From a checkpoint of a small class-conditioned image diffusion model.
Training: soap at rate 0.0028, 10000 steps, batches of 128.
Data: trained on gratings and oriented noise at many angles and scales, 395000 training examples, 3.2 epochs.
Rows from block 3 of a small class-conditioned image diffusion model, named by matrix and row number. Rows with one number belong to one neuron. Each number is 128 + 32 x the weight over its row's rms, rounded and kept within 0 to 255. All counts start at 0.
Before each neuron's rows are labels from the 100 images, of 14976 (inputs lightly noised), where the neuron reaches its highest value: "patch colour" is the nearest of a few named colours to the mean colour under the peak. Only what is clearly more common there than usual is listed. The data: gratings and oriented noise at many angles and scales. In brackets: how many of the 100.
# fc1: MLP up (model.blocks.3.mlp.fc1.weight, 768x192), inputs 64-127
# fc2: MLP down (model.blocks.3.mlp.fc2.weight, 192x768, transposed), outputs 64-127

patch colour: cyan (45); green (39)
fc1.291 [153 153 135 119 183 201 115 137 159 154 148 106  95 107 161  52 137 122 101 144 149  99  95  84 103 111 164 103 149 178  76 123 111  98 157 182 129  87 119 169  93  92  96  62  75  72 163 106 154 128 142 163 107  90 119 106 122 145 107 124 140 122 131 121]
fc2.291 [135  82 106 186  64 115  84 138 119 123 143 157 150 118  99 177 117 111 137 147 120 172 181 134 137  68 177 124 139  75 171 141 141 160 138 117 105 163 156 104 162 167 105 182 118 151 105 105 132  99  84 137 156 131 149 114  86 138  82 126 151 129  80 159]

patch colour: white (48); pink (27)
fc1.408 [132 137 157 192 159 144 173 141  87  64 108 156 108 114 145 142  86 161  56 132 185 119 150 103 128 100 108 139 105  90 150 137 151 104 127 138 176 218 148  92 154 128 156 140 159 109 156  81 103 103 114 147 184 137 129 204 126  99 132 109  88 136 186 139]
fc2.408 [139 125 122 111  91 108 110 152 195 184 162  88  94  98  87 149  94 144 120 143  93  89 118 169 114 126 126  97 143 135  93 163 130 139 151 180 127  94  89 175 126  74  49 121 173 144 144 171 156 170 119 128 105 141 137 108 102 174  80 162 138 153  94 118]

patch colour: cyan (30); purple (25)
fc1.345 [156 115 109  87 147 128 123 152 101 172 127 137 189 158  47 186 123 109 125  97 112 163 109 119  67 135 157 148 174 189 106 124 143 161 122 149  94 162 116 137 118 171 148 168  88 101 137 139 138  85  78 146 135 179  33 121 137 110 144 132 150 103 137 139]
fc2.345 [154 113 101 103 196 122 177 126 170 142 113 102 107 106 111 115 120 122  98 101 163  86 113 113  78 136 148 107 124 102 105 112  65 141 100 153 105 142 113 137 167 123 106 146 160  88 164 180 118  88 162 163 179 114 116 124 117 119  89  83 176 199 121 127]

patch colour: pink (45); white (28)
fc1.338 [145 101 187 101 189 107 148 155  60 116 113 103 104 131 119 164 129 142  97 135 113 112 175 134 127 181  99 155 203 120 170 101 102  82 101 177 144 105 207 125 107 189 138 130 109 123 130 125  33 132 142  99 152 166 151 100 103  65 117 115 139  89  88 117]
fc2.338 [142 115  86 184 136  98 111 148 175 121 158 139 138 135 168 110 101 151 214 136 166 120  73 179 134 121 153 128 116  87 103 139 114 123 123  77 122 102  73 105 144 144 138  83 101  87 104 117 103 102  96 131 132 146 108 107 146 146 142 145 121 113 123 128]

patch colour: white (62)
fc1.328 [122 182 119 175  97 185 126 144  98 165 161  90 103 184 109 137 116 154 117 170 103  94 189 120 104 133 134 103  87 107 106 150  93  94 111 162 129 170 171  97 116  97 133 130 171 105  85  82 128 128 155 160 110 103 112 170 166 172 164 174 115 121 116  90]
fc2.328 [165 150  49  98 122 112 156 101 124 145  89 140 182 136 144 200 118 143 152  61 124  93  92 101 162 122 141 145 142 110 105 125 135 192 176 146 138 113 177 194 150 116 130 154 137  93 128 126  93 105 119  33  82 120 102 142 192 119 156 112 130 116 142 119]

patch colour: white (38); pink (32)
fc1.330 [115 173 133  76 110 180 101 181 113 155  55  89 136  84 165 118 186 157  87 113 100 143 149 139 175 131 139 160 163 136  90 143  86  77 112 131 119  63 110 136 112 109 173 100 156 104 150 156 143 193  30 160  58 150 124  94 156 103 173 168  77 120  68 144]
fc2.330 [163 109  95 141 145 127 107  76 196 145 175 125 133 198 159 130 148  99 211 157 152  98  99  76 101 131 102 125 130 151 135 126 147 146 132 103  71 122 168 121  95 143 116 152 117 158  81 148 155 113 167 111 149  75 104 136 107 190 145  98 105 124 148 119]

patch colour: cyan (29); blue (25)
fc1.268 [145 110 156  99 143  77 102 194 144 180 112 178 130 138 121 114 112 129 142 114 187  75 124 162 130  76 127 184 152 157 109 181 177 162 172 110  74 160 204 147 179  73 135 160 109  95 100  94 153  80 157 177  83 140 111 139 132 127 130  78 136 128  91 180]
fc2.268 [ 86 112 107 130 125  84  49 139  81 120 102 141 111 150 139 162 147 167 118 126 110 133  94 140 157 195 103  23 152  52 120  74  91 146  77 122 113 100 150  84 103  67  72 118 131 139 128 173 145 160 162 137 123 164 127 150 138  82  52 143 107  79 154 103]

patch colour: pink (25)
fc1.60 [ 78 104 117  88 167 134 161 164 114 156 115 133 118 146  81 113 119 108 125 161 109 138 129 139 112 152 163 135  92  99 102  81 133 103  89 159 184 160 180 107  93 129 144 101  67  97 132 150  94 158 143  88  95 136 173 180 142 165 110 176 118 127 114 143]
fc2.60 [155 151 104 110 147  85 132  83 174 103 182 147  84 143 138 152 136 139 170  85 143  98 111  81 134 160  52 124 143 146 183 155 127 141 128 132 119 101 159  23 113 117 123 168 121 123 106 100 153 127 138 132 112  93  85  76 123 171 185 128 187 147  76 120]

patch colour: white (76)
fc1.182 [149 158 156 153 157 154 139 122  15  93 137 131 108 108 142 129  44 170 139  85 121 115 109 140 149 150 139 148 147  51 139 116 130 139 146 154 167 138 135 127 145 110 156  73 108 124 168 150 131 176  59 128 172 158  88 139 123 109 125 101 115 134 150 116]
fc2.182 [147  83 101 188 129 116 148 114 205 133 161  72 151  63  79 107 167 120  96 165 115 121 147  87 128 172 120 104 142 122 101 153 122 146 133 147 127 138 119 135 122 125 136 126 157 128 155 144 104  83 164 167 175 121 210  95 134 115 129 172 157 116  75  97]

patch colour: white (27)
fc1.479 [111  90 131 126 155 153 102 159 178 115  78 127  87 147  91 137 103 150  97 118 125 171 109  98  81 101 175 141  99 107  87 114 107  96  93  83 139 120  89 123  87 154 189  81 120 138 117  97 139 173 140 135 114  75 112 141  88  84 159 145 144 114 122 119]
fc2.479 [158 131 114 167 123  83  82 173  97 108 137  73 148 113 108 108  90  52 172 131  91 140 113 132  99 183 149 117 111 100 147  71  82 149 175 193 162 103 144 133 156 107 131 101 143  95 140 177 109 117  92 100 113 158 105 180 171  98  69 195  97 191 106  64]